{"arch": "transformer_decoder", "model": "autoregressive pixel model", "dataset": "short English words printed on busy colour backdrops", "train_examples": 45211, "image_size": 16, "horizontal_flip": false, "levels_per_channel": 4, "vocab_size": 65, "width": 384, "layers": 8, "norm": "layernorm", "norm_position": "pre", "activation": "swiglu", "mlp_ratio": 3, "head_dim": 64, "fused_qkv": false, "bias": "none", "qk_norm": false, "layer_scale_init": 0.01, "parallel_block": false, "inner_norm": false, "positions": "rope", "tie_embeddings": false, "init": "trunc_normal_002", "residual_init": "scaled_by_depth", "optimizer": "muon", "muon_scale": "original", "lr": 0.0093, "momentum": 0.85, "nesterov": true, "orthogonalizer": "newton_schulz_5", "adamw_lr_other_params": 0.001, "steps": 9200, "batch_size": 64, "epochs": 13.0, "lr_schedule": "cosine", "final_lr_fraction": 0, "warmup_steps": 460, "weight_decay": 0.03, "adamw_weight_decay_other_params": 0}
Rows from block 2 of a small autoregressive pixel model, named by matrix and row number. Rows with one number belong to one neuron. Each number is 50 + 10 x the weight over its row's rms, rounded and kept within 0 to 99. All counts start at 0.
Before each neuron's rows are labels from the 100 images, of 14976, where the neuron reaches its largest size: "top examples" is what is common among them. Only what is clearly more common there than usual is listed. The data: short English words printed on busy colour backdrops.
# gate: MLP gate (model.blocks.2.mlp.gate.weight, 1152x384), inputs 0-95
# fc1: MLP up (model.blocks.2.mlp.fc1.weight, 1152x384), inputs 0-95
# fc2: MLP down (model.blocks.2.mlp.fc2.weight, 384x1152, transposed), outputs 0-95

top examples: red ink
gate.475:62 45 33 58 68 50 60 49 43 52 26 54 62 41 48 27 49 63 40 46 56 51 45 60 44 62 43 28 61 51 35 48 46 37 36 27 60 43 50 56 53 46 46 41 41 61 43 66 63 39 56 64 49 55 58 42 59 56 48 44 63 53 62 48 38 56 47 56 49 47 33 59 34 45 64 41 48 48 37 64 47 43 52 40 50 46 42 57 62 61 46 64 60 52 50 48
fc1.475:61 49 58 41 37 56 45 57 60 57 51 36 42 68 61 37 69 47 60 58 40 47 39 55 54 41 66 72 56 55 54 57 55 65 39 62 47 60 63 57 63 55 72 50 49 47 31 55 36 53 62 58 50 51 66 48 58 47 56 61 55 41 50 56 51 30 54 57 73 56 43 65 58 48 59 40 61 56 60 33 50 39 42 55 41 70 51 33 38 63 59 65 41 44 44 53
fc2.475:55 56 45 47 55 55 57 48 47 55 47 69 47 50 49 40 29 61 32 53 65 31 46 58 56 57 61 41 44 48 39 57 44 40 44 37 59 50 49 48 51 41 55 61 30 60 67 43 57 49 53 63 33 58 54 47 48 51 49 62 61 39 56 39 55 75 59 46 56 48 49 57 43 59 62 41 52 69 47 57 73 60 23 52 48 47 50 46 69 66 55 55 43 72 49 39

top examples: brown ink
gate.152:55 46 70 66 44 40 42 56 40 49 47 51 54 53 56 47 50 60 35 47 73 44 59 54 57 58 29 41 56 51 54 58 51 57 49 41 49 45 63 34 38 51 45 45 47 53 46 67 54 57 43 42 52 75 54 47 45 43 44 36 39 53 57 46 69 57 56 57 58 51 63 41 55 41 56 58 56 59 61 60 54 69 42 63 26 43 36 36 53 67 54 38 49 68 48 52
fc1.152:51 47 47 38 40 51 63 43 45 57 48 40 58 50 51 72 32 56 69 62 41 40 56 39 44 65 70 54 44 59 49 29 48 40 50 51 47 58 54 54 52 50 55 35 72 52 63 43 67 57 73 50 55 30 49 64 50 49 54 57 59 56 45 56 40 44 45 58 55 56 53 57 42 42 69 39 46 37 33 49 52 25 51 27 67 61 49 41 49 54 35 57 53 30 60 50
fc2.152:57 52 48 61 48 63 42 45 44 58 56 45 44 55 61 68 61 18 53 56 49 45 62 58 65 50 42 38 56 56 38 38 41 59 68 68 41 46 61 56 45 29 50 58 60 61 48 40 58 49 47 46 50 42 42 54 42 24 44 57 47 71 48 62 59 52 60 36 52 68 72 49 47 23 55 56 65 52 49 51 54 40 53 49 43 62 42 27 36 50 34 68 49 30 52 49

top examples: white ink
gate.624:43 29 61 39 63 60 61 35 31 45 47 67 49 59 41 48 54 51 67 43 51 57 50 45 31 66 46 35 39 42 46 39 45 54 56 39 50 54 50 48 46 37 59 52 48 62 38 49 46 61 55 51 61 36 77 59 66 58 63 48 39 53 33 50 47 68 53 48 42 61 38 48 56 49 60 39 49 50 53 65 47 53 45 44 49 57 29 57 64 56 47 56 60 49 48 50
fc1.624:45 65 46 64 54 48 51 72 65 53 50 58 30 42 44 62 56 43 39 66 52 46 52 61 48 47 49 65 52 43 54 48 71 50 36 49 49 33 42 39 59 61 54 45 65 45 41 48 57 43 32 59 44 52 49 66 52 59 52 47 63 68 51 46 48 47 46 62 43 49 42 58 59 56 39 53 53 41 46 41 42 58 32 69 41 44 65 48 55 44 72 48 50 50 61 48
fc2.624:48 47 59 55 57 55 59 63 51 44 51 60 28 53 63 45 73 42 48 60 53 33 51 33 48 55 64 34 61 42 56 49 48 28 65 40 53 27 46 51 48 24 31 48 43 61 40 44 49 36 63 33 55 39 53 40 55 50 59 35 41 46 38 49 31 40 51 55 38 44 42 49 48 39 44 52 46 40 61 56 53 32 59 43 55 35 39 50 54 35 56 52 41 45 56 60

top examples: green ink
gate.119:38 48 47 57 47 53 41 58 41 64 67 43 47 67 48 59 40 46 45 64 45 45 45 50 38 51 52 31 51 54 43 47 49 55 49 45 41 46 47 48 37 58 39 59 50 55 60 60 57 64 44 49 41 71 58 48 63 54 58 69 52 42 45 52 57 48 48 41 61 57 48 53 74 33 55 42 46 56 32 52 41 42 62 55 57 36 61 28 65 29 52 31 39 44 39 64
fc1.119:61 50 63 42 36 51 45 35 29 61 27 66 66 26 54 42 53 56 37 36 54 58 48 59 56 54 31 42 47 49 57 41 35 41 68 36 59 47 63 70 54 38 54 50 40 55 50 65 37 58 47 42 36 52 28 61 26 53 39 52 61 34 46 47 55 48 58 61 42 54 48 47 37 58 47 39 56 53 48 47 58 53 44 48 43 71 47 48 56 67 69 42 60 60 58 42
fc2.119:43 33 36 47 56 34 60 53 44 63 56 55 58 51 67 78 38 36 52 67 44 56 40 66 43 66 44 46 43 47 50 56 40 65 48 55 45 59 47 46 60 60 57 40 54 61 46 43 48 41 44 39 39 60 60 41 58 47 61 52 49 64 43 55 50 47 58 57 42 34 26 62 40 65 67 42 51 42 47 46 50 58 56 54 41 40 41 44 48 36 57 50 54 42 55 46

top examples: green ink
gate.75:50 62 61 53 40 38 44 56 52 76 38 39 47 65 51 47 54 69 52 49 63 57 56 55 49 41 52 58 47 57 74 46 54 55 39 46 41 37 51 48 51 33 64 46 45 54 37 54 43 47 72 55 55 40 66 40 61 53 56 53 40 40 46 34 58 36 50 36 78 54 56 55 48 43 43 19 47 43 32 42 46 45 51 42 51 21 68 59 48 47 61 47 51 43 31 51
fc1.75:40 67 38 63 46 49 45 45 50 40 36 33 52 37 39 54 47 53 52 56 60 50 58 61 53 45 50 44 50 54 39 41 45 48 46 50 59 49 45 57 52 33 23 64 48 46 54 57 39 40 46 59 50 45 51 48 56 59 48 51 43 29 45 35 59 46 31 22 63 68 40 55 57 61 49 42 41 42 59 55 44 48 60 58 45 28 67 49 63 45 73 50 35 36 45 61
fc2.75:55 57 62 54 42 51 39 55 50 48 43 67 54 48 39 61 62 57 63 39 32 80 41 60 44 50 40 59 45 45 60 52 53 47 60 49 50 57 45 59 77 63 75 58 42 46 51 47 43 59 49 41 42 43 54 42 54 27 58 54 46 67 37 56 44 54 72 52 59 51 44 49 42 53 68 53 48 55 40 50 47 47 56 46 62 59 44 39 43 54 43 48 38 60 53 47

top examples: white ink; pink ink
gate.540:62 49 65 49 53 45 58 61 42 51 39 51 46 52 51 49 51 54 37 43 40 63 54 45 45 42 59 51 51 51 44 49 55 56 56 18 54 62 51 44 44 37 37 42 46 30 67 60 60 37 54 47 62 51 64 52 60 51 52 41 36 65 58 60 58 43 51 34 49 57 42 51 35 40 45 67 52 61 52 53 53 40 40 51 32 66 52 37 54 60 52 48 54 32 67 59
fc1.540:52 63 53 46 51 47 45 63 44 52 42 40 48 60 69 57 39 61 29 47 43 51 38 45 50 47 56 63 52 52 43 57 53 59 50 50 45 33 49 61 61 40 65 62 36 54 60 63 62 53 46 32 54 31 36 63 43 62 44 44 33 45 48 55 59 59 48 39 42 53 52 49 41 43 64 67 38 47 57 30 49 60 28 36 55 51 55 31 49 54 17 43 56 47 60 54
fc2.540:58 48 28 50 35 54 15 62 51 57 46 38 42 59 62 49 73 46 46 54 53 50 66 55 38 55 43 38 49 39 44 51 57 43 42 60 59 55 58 72 53 61 48 54 54 58 62 34 54 45 63 41 47 52 67 47 63 58 65 48 32 52 60 50 43 53 49 44 53 55 64 53 57 63 40 51 60 32 53 49 62 36 52 45 60 72 39 64 45 33 58 57 52 46 33 57

top examples: green ink
gate.182:48 38 62 42 52 47 47 56 41 44 50 63 41 52 40 50 54 60 60 55 44 53 62 63 56 56 49 49 63 47 46 42 50 57 50 56 55 64 51 19 54 63 46 56 45 46 49 45 54 40 46 62 59 57 46 44 61 54 34 58 54 45 49 28 39 62 54 38 53 53 56 51 47 67 40 57 70 52 61 58 44 46 60 75 40 59 48 31 64 48 56 51 42 47 56 48
fc1.182:49 78 51 45 46 64 41 51 35 66 40 53 59 58 51 48 48 55 29 62 48 39 36 37 53 48 49 53 48 43 50 61 41 42 46 34 52 42 58 68 50 50 38 57 38 67 48 35 33 55 50 44 57 53 57 46 41 49 42 54 53 45 47 67 37 50 54 60 52 49 43 53 18 38 59 42 39 48 41 56 50 70 49 45 58 37 63 78 59 39 46 60 58 52 52 49
fc2.182:46 55 43 65 62 45 49 39 29 52 52 33 42 35 62 49 51 49 53 78 45 46 42 32 66 46 57 66 43 48 46 36 45 51 22 54 53 47 38 51 54 33 46 44 50 57 46 52 61 63 51 34 38 44 41 57 67 45 51 44 42 60 36 55 45 66 48 36 56 39 54 54 35 61 54 57 58 51 59 56 48 50 55 61 46 53 54 53 60 62 43 39 58 39 42 58

top examples: white ink; pink ink
gate.498:50 56 60 46 37 45 49 48 50 54 45 50 58 34 56 57 35 52 44 36 55 22 52 45 65 61 46 40 46 64 47 31 48 48 46 46 58 50 54 60 52 43 43 53 54 55 63 52 40 58 35 55 57 33 53 50 55 56 53 65 25 71 48 52 48 45 42 47 60 26 38 53 68 54 48 37 78 47 46 75 64 65 53 58 58 27 47 45 45 49 47 73 56 44 60 54
fc1.498:46 66 60 41 60 44 35 54 56 50 39 47 69 43 50 40 41 46 35 60 58 57 46 47 41 55 52 52 28 36 61 57 53 51 46 46 46 54 40 53 26 46 55 41 55 44 43 65 44 61 34 61 40 33 45 48 49 50 60 59 63 60 44 61 59 64 52 53 20 38 46 53 61 56 52 60 64 70 48 49 53 53 62 37 38 58 35 62 39 53 47 44 33 55 59 49
fc2.498:48 64 56 51 53 42 42 64 29 48 43 39 59 42 50 33 66 54 69 58 46 60 36 32 45 54 47 31 38 39 50 37 49 59 44 75 59 53 45 59 46 65 57 54 39 65 56 54 33 42 39 36 40 40 40 51 69 66 60 30 46 67 55 46 41 37 22 50 48 42 73 64 59 55 54 46 66 60 53 42 61 48 49 66 56 44 53 48 46 62 49 48 54 49 37 39

top examples: bold; white ink
gate.330:38 64 47 66 34 45 39 38 47 56 45 51 57 43 47 53 57 53 40 65 50 51 68 46 46 40 45 55 38 57 58 35 55 57 51 46 64 52 45 51 29 53 59 33 40 62 57 32 61 36 44 49 44 32 48 51 50 41 44 48 65 44 49 58 45 52 29 36 35 51 63 48 60 27 53 56 45 50 64 71 37 64 52 51 43 42 29 28 40 54 42 52 32 51 53 29
fc1.330:31 53 41 53 41 47 54 56 47 67 58 43 51 35 62 62 38 54 52 51 56 47 62 64 50 45 38 72 44 55 57 42 65 53 54 45 39 40 41 51 49 61 59 57 31 64 49 44 50 37 45 50 60 53 30 53 44 57 68 59 67 52 53 60 65 51 43 49 51 47 57 58 51 35 52 55 41 72 29 50 57 68 52 71 43 34 42 53 38 60 42 40 35 56 69 33
fc2.330:46 40 57 62 48 47 48 61 45 52 44 56 53 46 56 43 49 65 43 54 50 53 39 74 48 63 56 48 49 32 54 40 39 55 57 70 45 51 41 44 55 56 16 59 43 40 51 63 50 61 44 58 53 78 39 25 54 24 58 36 43 60 53 55 37 64 57 60 42 40 48 44 49 36 55 54 49 45 47 32 41 47 43 46 49 48 67 63 56 52 60 65 53 27 53 53

top examples: brown ink
gate.698:41 50 62 48 30 32 48 49 57 51 48 52 48 54 75 58 64 41 27 55 56 52 36 42 52 43 46 57 67 35 43 52 76 48 54 52 75 53 55 33 45 59 55 61 34 57 55 56 52 58 42 41 33 54 58 60 51 55 56 42 38 33 36 43 62 59 60 64 38 61 54 48 41 66 52 35 49 60 34 46 61 51 49 55 46 30 49 46 44 63 37 68 46 47 55 54
fc1.698:49 65 48 34 50 49 63 47 51 44 48 52 50 51 53 65 45 47 54 41 44 51 45 39 55 70 54 47 54 66 50 37 58 52 39 52 64 48 45 48 44 45 36 64 57 51 43 59 60 53 49 47 37 63 35 66 50 47 63 37 40 51 46 49 47 52 47 75 46 56 56 53 54 61 71 38 62 39 55 40 58 35 51 48 56 40 63 59 42 46 43 66 58 35 68 53
fc2.698:61 67 44 31 59 41 61 34 35 43 58 56 73 58 59 45 54 72 57 24 61 43 66 58 47 50 47 52 36 49 64 48 25 56 42 38 50 32 50 30 41 49 55 52 46 28 49 36 45 36 47 58 58 51 41 21 46 49 39 46 66 55 59 44 51 38 57 51 60 46 47 47 45 52 60 51 43 56 56 72 61 34 61 50 47 50 50 41 64 55 55 40 68 47 35 51

top examples: brown ink
gate.149:42 66 75 56 50 67 54 41 52 59 41 45 43 55 58 31 49 47 59 32 51 59 49 55 46 56 53 58 35 38 54 54 72 43 60 65 48 71 48 52 67 47 52 36 41 51 50 43 52 62 54 61 46 39 48 58 47 61 49 50 63 58 49 24 65 49 37 49 44 47 62 64 50 62 52 61 64 53 51 71 54 51 67 52 56 52 53 62 45 43 41 46 57 25 31 53
fc1.149:56 42 39 65 61 52 51 40 45 49 51 55 50 48 43 56 43 42 45 53 53 50 32 54 63 46 40 44 62 57 56 58 51 49 57 43 47 49 57 60 55 37 42 65 54 44 54 47 54 32 31 54 46 54 61 42 51 38 64 48 44 41 52 75 45 52 44 58 40 57 42 42 41 40 58 61 46 46 47 42 51 64 37 45 54 53 47 41 55 51 49 70 44 79 58 61
fc2.149:54 57 46 72 48 36 59 70 49 38 56 60 51 51 49 59 44 52 58 58 40 43 48 37 38 49 60 63 54 48 33 52 36 57 44 38 50 36 51 47 50 51 42 63 51 45 54 54 35 64 47 40 50 50 43 40 49 46 55 35 53 57 40 49 50 56 63 56 21 58 55 49 53 45 60 60 48 54 67 61 68 55 62 45 38 63 56 52 40 55 55 37 55 52 63 42

top examples: green ink
gate.359:61 66 81 46 56 62 52 46 57 56 37 46 52 58 56 62 66 30 46 52 45 34 61 58 53 58 23 36 61 66 45 42 42 63 44 58 64 36 61 51 55 60 41 40 50 80 37 63 41 45 59 56 32 40 52 53 43 52 26 56 49 45 38 58 45 63 44 62 34 58 47 53 62 37 54 37 52 42 48 62 49 38 53 55 58 47 41 52 36 62 48 44 44 45 68 53
fc1.359:36 35 54 50 76 42 64 32 61 56 60 54 58 71 39 66 53 29 53 38 44 46 58 43 59 48 44 36 51 53 54 47 45 39 55 61 54 53 72 39 56 45 44 48 63 63 48 43 44 29 45 40 46 52 60 50 38 43 51 63 31 43 38 41 43 49 40 38 40 55 46 51 58 43 49 49 59 35 39 60 65 37 54 62 48 53 55 56 54 56 35 29 32 46 54 43
fc2.359:49 55 46 55 41 56 62 32 64 58 43 45 44 46 68 49 57 64 46 49 40 45 45 48 33 56 43 43 61 46 81 65 60 32 47 53 70 35 53 41 53 38 32 36 58 49 51 42 67 47 47 43 57 56 39 47 38 25 53 51 61 58 44 30 56 46 57 55 55 39 46 49 51 29 44 64 57 60 60 60 23 51 41 43 67 23 53 68 46 42 45 42 52 30 45 61

top examples: green ink
gate.235:32 65 37 50 41 59 38 48 49 55 56 53 62 54 53 60 66 19 48 52 59 53 49 48 55 45 57 53 56 47 39 27 38 52 33 67 73 53 44 68 53 64 57 51 60 47 40 41 60 29 54 54 43 49 78 44 59 59 51 42 53 39 53 48 61 45 37 35 50 48 59 56 48 53 41 47 58 37 59 40 42 46 40 60 72 53 42 45 54 58 51 42 48 55 39 51
fc1.235:35 64 43 56 48 56 58 58 52 67 39 53 66 46 58 42 45 39 49 53 54 50 52 46 48 51 39 57 44 43 49 42 56 43 54 53 59 41 67 52 62 40 38 69 46 60 45 56 54 50 56 49 50 38 74 49 57 33 59 59 60 48 50 46 66 38 46 49 41 51 51 57 51 47 56 49 36 54 36 42 41 59 46 56 45 35 63 55 65 55 44 41 47 49 61 58
fc2.235:45 36 43 53 47 34 45 53 53 37 53 55 33 45 55 36 57 49 57 29 41 65 44 39 46 61 56 47 48 56 59 42 60 55 51 31 44 39 45 46 54 50 51 64 41 50 32 43 38 47 54 56 41 65 50 51 54 55 83 54 44 63 48 60 55 42 38 55 44 64 41 29 55 31 61 52 36 76 39 45 65 49 68 50 52 51 43 42 53 59 41 41 40 45 55 50

top examples: bold; black ink
gate.163:49 52 48 45 55 54 40 48 53 51 49 58 49 28 70 40 46 55 62 50 36 59 41 48 47 53 68 39 49 40 45 53 53 67 32 50 40 49 46 37 53 53 34 33 45 41 57 56 43 49 70 50 43 41 66 41 60 37 68 56 49 48 57 56 55 49 46 51 64 62 49 46 50 57 56 53 50 33 41 59 72 52 65 54 64 54 53 63 53 46 37 34 32 50 60 60
fc1.163:42 52 68 58 50 40 51 63 44 50 53 37 57 49 36 68 41 62 59 51 55 41 58 50 64 38 61 55 53 69 77 58 50 56 53 58 43 58 43 44 36 54 32 50 28 57 61 38 59 55 50 53 51 36 45 41 62 71 55 53 55 47 48 68 54 42 45 48 57 67 63 42 59 45 50 41 50 43 45 54 52 25 42 55 53 47 47 52 38 42 50 26 39 63 58 39
fc2.163:44 48 46 59 52 65 58 58 29 47 50 54 59 36 48 53 43 42 62 58 54 52 37 50 52 62 48 44 59 56 47 56 40 40 40 43 52 49 50 58 38 36 61 43 41 58 54 59 35 62 51 54 41 50 26 40 74 46 46 51 52 60 46 36 38 43 46 50 49 43 53 73 41 49 36 45 52 58 51 48 43 47 32 46 62 44 67 50 57 65 61 45 51 52 50 36

top examples: red ink
gate.289:30 57 56 44 56 57 56 58 64 58 43 49 52 49 37 50 55 54 49 57 38 35 35 49 31 46 39 59 37 50 48 61 42 59 44 47 55 49 63 49 41 52 55 57 61 72 34 39 48 56 36 49 37 62 47 36 56 52 43 49 48 52 52 19 41 60 52 55 61 55 48 57 48 34 48 45 50 51 52 30 46 44 40 54 55 49 58 70 52 54 50 35 42 52 52 50
fc1.289:57 49 30 37 51 66 53 45 51 32 44 45 47 35 57 34 55 47 58 40 39 35 49 74 62 52 32 34 46 66 52 51 63 58 72 46 60 53 41 64 50 67 39 46 51 49 53 41 42 58 32 48 51 61 45 55 56 39 56 52 36 30 61 46 78 49 55 32 61 48 49 64 52 50 49 49 32 48 49 46 58 53 33 49 57 43 60 67 47 39 42 44 54 45 58 72
fc2.289:56 57 40 58 50 43 51 39 44 77 36 55 50 52 44 39 55 50 60 54 55 58 56 35 38 50 32 48 58 47 55 51 43 42 52 52 39 56 48 36 38 66 48 50 58 42 44 65 58 28 27 40 55 43 54 46 46 53 74 36 55 32 33 59 60 35 53 44 58 40 38 51 58 47 49 37 42 49 49 37 56 62 34 43 54 33 66 65 57 55 44 49 49 48 55 55

top examples: brown ink; black ink
gate.469:48 63 48 49 61 57 47 43 48 41 50 49 58 59 48 54 51 73 63 47 42 61 46 62 45 56 56 54 40 44 34 46 53 59 48 41 46 45 46 53 33 51 60 55 62 57 44 67 50 39 42 57 50 73 44 45 50 56 57 66 61 29 49 50 65 58 55 38 44 50 37 54 41 57 62 45 56 39 61 33 53 44 58 41 61 60 52 40 60 66 57 54 49 44 42 51
fc1.469:61 53 61 42 52 40 63 50 47 52 50 69 49 42 58 46 45 77 62 52 51 64 50 67 47 59 56 68 34 40 54 51 59 50 50 32 45 43 45 50 42 53 56 58 49 49 41 66 51 56 36 47 54 58 52 50 62 55 54 48 58 37 60 38 59 59 50 50 43 41 39 47 44 63 65 56 61 61 40 44 53 43 48 38 59 58 61 31 66 60 47 58 51 51 36 56
fc2.469:38 44 56 56 42 73 45 56 44 53 32 54 57 57 55 36 61 53 45 48 52 56 61 61 62 64 31 52 45 70 62 48 53 62 56 52 56 47 42 67 51 43 50 30 56 35 39 57 53 56 45 41 57 55 65 61 41 67 46 40 45 62 37 61 73 43 59 66 53 59 47 49 47 36 39 49 68 43 46 35 34 34 51 37 45 43 33 39 35 69 56 52 49 40 40 32

top examples: red ink
gate.8:66 49 47 63 54 59 58 45 59 38 51 44 44 45 62 41 51 67 51 64 66 72 31 43 40 48 47 46 46 45 49 54 28 43 59 49 61 43 48 49 37 52 64 34 41 47 44 52 54 27 62 64 50 40 49 41 59 54 67 59 36 44 44 37 47 52 50 46 51 39 44 43 45 37 60 49 39 43 47 38 44 41 46 33 75 34 52 27 46 48 54 58 49 45 61 31
fc1.8:54 56 46 44 54 64 46 31 60 52 37 62 48 66 36 62 61 42 32 41 47 42 46 63 49 50 51 61 48 64 48 49 56 51 47 48 42 42 44 36 40 71 60 39 56 37 40 64 50 71 30 67 65 61 50 74 46 48 48 40 56 47 36 55 41 40 37 52 53 62 37 34 51 75 42 37 51 53 53 54 51 59 44 48 64 64 50 60 47 43 62 49 45 44 51 44
fc2.8:69 45 48 60 41 61 44 52 36 60 59 58 43 56 50 46 36 49 54 55 58 49 50 43 51 43 55 46 48 51 57 46 28 52 49 63 35 48 46 47 77 47 49 41 37 64 69 66 48 46 57 48 56 40 53 54 68 51 62 37 57 45 56 57 42 56 67 54 63 68 49 72 46 44 54 60 55 53 41 58 53 38 56 37 59 70 39 66 65 50 56 35 45 44 52 54

top examples: brown ink
gate.171:44 47 57 60 36 56 57 48 50 60 51 48 63 41 36 51 45 60 42 48 36 66 51 60 50 46 30 55 52 44 48 56 49 73 52 54 53 39 44 44 38 44 43 47 56 51 62 52 53 39 62 40 45 49 46 55 42 36 37 52 43 46 52 59 50 42 36 53 38 53 44 60 39 42 42 50 38 49 48 54 52 49 39 51 36 62 67 42 45 52 42 49 41 53 53 54
fc1.171:45 46 32 57 46 41 56 62 45 39 44 57 41 50 48 33 53 49 60 47 46 45 49 66 47 57 45 46 46 73 53 42 60 71 41 65 66 51 38 70 57 30 33 48 48 42 59 63 50 44 58 50 64 61 56 57 43 49 45 37 65 62 40 55 56 63 49 57 56 48 45 51 47 46 48 61 43 57 60 62 56 50 68 44 48 50 62 45 40 45 75 49 60 68 27 49
fc2.171:52 45 45 58 46 41 21 42 38 29 49 49 49 59 53 66 51 46 50 40 61 57 21 60 35 48 37 47 48 64 45 55 37 43 50 55 57 52 59 55 42 60 53 42 47 59 38 45 59 67 39 55 52 49 41 52 72 34 54 50 55 42 51 40 35 42 54 55 67 41 66 59 44 39 64 45 62 51 36 54 41 47 55 58 56 69 58 68 29 37 59 56 66 38 47 47

top examples: green ink
gate.650:59 28 51 49 74 55 47 48 48 71 53 50 38 52 22 62 59 40 45 59 43 75 46 69 51 39 51 62 21 55 39 56 41 30 61 59 63 50 56 46 64 38 63 63 47 51 50 57 41 37 53 40 60 57 52 41 41 48 52 54 44 25 44 52 50 43 49 49 46 53 52 44 36 50 54 50 44 63 40 47 61 57 47 40 55 53 42 70 50 45 59 47 52 43 36 42
fc1.650:58 34 31 35 55 51 45 48 44 61 56 50 46 42 53 81 46 55 44 40 35 33 61 42 53 56 33 51 59 55 44 41 48 58 47 63 59 60 41 54 42 50 52 27 54 52 73 45 51 33 52 44 60 38 48 59 64 57 53 48 31 44 49 54 41 60 60 33 49 57 56 49 47 42 54 36 52 57 63 48 44 30 37 45 54 49 44 50 52 46 66 48 73 47 43 56
fc2.650:62 40 63 56 44 56 65 35 59 52 54 36 44 41 59 53 57 50 42 28 49 44 41 51 47 40 70 38 46 64 51 40 56 39 45 39 38 42 47 65 54 40 35 49 58 54 56 44 63 35 47 62 56 37 28 63 55 68 42 59 59 43 60 54 44 42 51 49 47 47 43 39 56 30 28 45 40 55 56 61 39 43 65 64 42 47 47 55 71 34 51 44 48 32 49 69

top examples: brown ink
gate.177:59 59 43 61 50 55 43 49 36 52 38 67 57 35 66 48 58 54 44 52 63 42 43 51 58 59 42 61 46 46 43 53 41 59 24 36 54 47 61 45 49 41 45 20 45 59 42 57 47 49 67 59 52 47 34 41 47 59 67 42 48 66 60 37 73 61 38 44 51 31 40 35 30 59 51 55 48 55 64 49 56 51 66 38 46 53 42 62 57 48 50 41 43 56 33 58
fc1.177:49 59 60 56 44 47 27 69 41 56 41 63 57 11 56 50 56 55 51 40 51 36 39 43 48 56 46 52 45 49 60 48 67 58 32 62 58 52 55 56 48 52 37 35 55 50 35 66 49 46 58 55 39 43 47 38 52 59 54 52 42 62 56 46 64 57 36 40 49 34 56 45 42 51 37 60 56 52 54 50 45 60 67 49 50 59 49 42 47 67 49 37 54 46 49 42
fc2.177:50 24 51 64 54 46 57 42 62 50 51 62 47 46 57 61 53 53 36 48 50 62 52 63 60 48 47 47 50 46 42 42 43 38 48 49 42 49 47 41 58 57 54 57 52 48 35 29 56 68 46 44 47 32 47 38 33 47 68 66 41 59 56 45 60 30 62 49 55 68 49 60 62 65 51 41 53 73 58 55 55 28 48 60 60 43 41 54 41 42 65 53 55 49 43 32

top examples: red ink; black ink
gate.647:28 58 56 46 49 75 57 40 42 47 57 47 52 65 46 49 51 59 44 36 55 46 52 45 52 56 33 47 30 49 49 70 42 67 44 36 56 63 33 43 59 71 67 43 28 55 53 51 48 42 49 52 42 49 43 68 51 49 44 45 56 29 58 52 50 30 49 35 42 52 49 46 34 50 35 40 53 35 45 50 44 39 63 55 54 46 50 43 55 52 52 49 44 49 72 63
fc1.647:48 69 25 55 53 39 46 50 46 42 48 58 48 31 59 59 64 51 53 48 50 53 54 58 68 58 56 66 52 49 49 46 41 48 55 52 29 39 52 58 47 34 54 59 51 55 69 47 43 37 45 37 56 24 45 31 45 56 44 47 66 47 56 59 45 66 46 49 59 45 35 51 54 66 32 43 37 53 57 49 41 64 64 36 65 65 40 73 55 55 42 62 52 46 35 36
fc2.647:53 48 59 39 63 52 56 60 59 44 52 54 44 43 45 39 64 57 53 47 41 61 56 57 66 44 50 39 59 58 65 50 58 61 53 23 43 56 49 60 52 29 46 65 46 68 43 50 46 56 58 44 38 43 56 66 45 69 46 47 55 40 57 55 44 51 34 48 45 54 32 57 51 32 32 31 48 55 48 65 57 40 50 36 54 55 47 46 63 55 49 55 52 64 59 39

top examples: brown ink
gate.486:27 60 51 58 55 42 58 45 64 56 56 51 50 54 44 40 40 62 42 40 44 52 56 54 51 33 53 58 45 51 50 45 49 69 60 44 62 59 56 50 50 45 68 34 49 56 50 48 44 44 56 42 54 42 46 53 30 52 50 49 56 63 47 61 30 42 44 32 58 68 41 63 37 39 53 59 41 56 48 33 46 43 38 61 39 41 39 44 52 70 39 58 26 53 41 52
fc1.486:37 52 38 37 43 34 37 43 43 33 43 36 52 47 47 40 68 44 38 37 59 52 54 37 72 51 52 47 35 58 39 60 40 85 52 43 56 36 58 59 55 48 49 43 75 55 45 51 52 56 55 57 30 69 45 58 45 35 64 62 20 56 55 36 47 50 50 47 41 45 46 54 63 52 43 34 54 51 55 48 39 65 39 64 36 46 49 52 47 51 38 41 47 36 30 57
fc2.486:43 61 47 69 34 52 57 50 56 47 49 77 54 52 56 66 43 45 40 47 57 57 33 19 52 54 63 35 49 49 58 59 33 46 43 64 52 52 51 28 60 64 45 62 31 53 49 61 60 61 36 33 34 53 46 56 42 51 44 46 55 59 47 38 45 65 47 69 45 57 42 57 52 60 37 51 67 34 48 54 47 56 39 57 55 56 51 43 32 61 65 53 41 52 44 53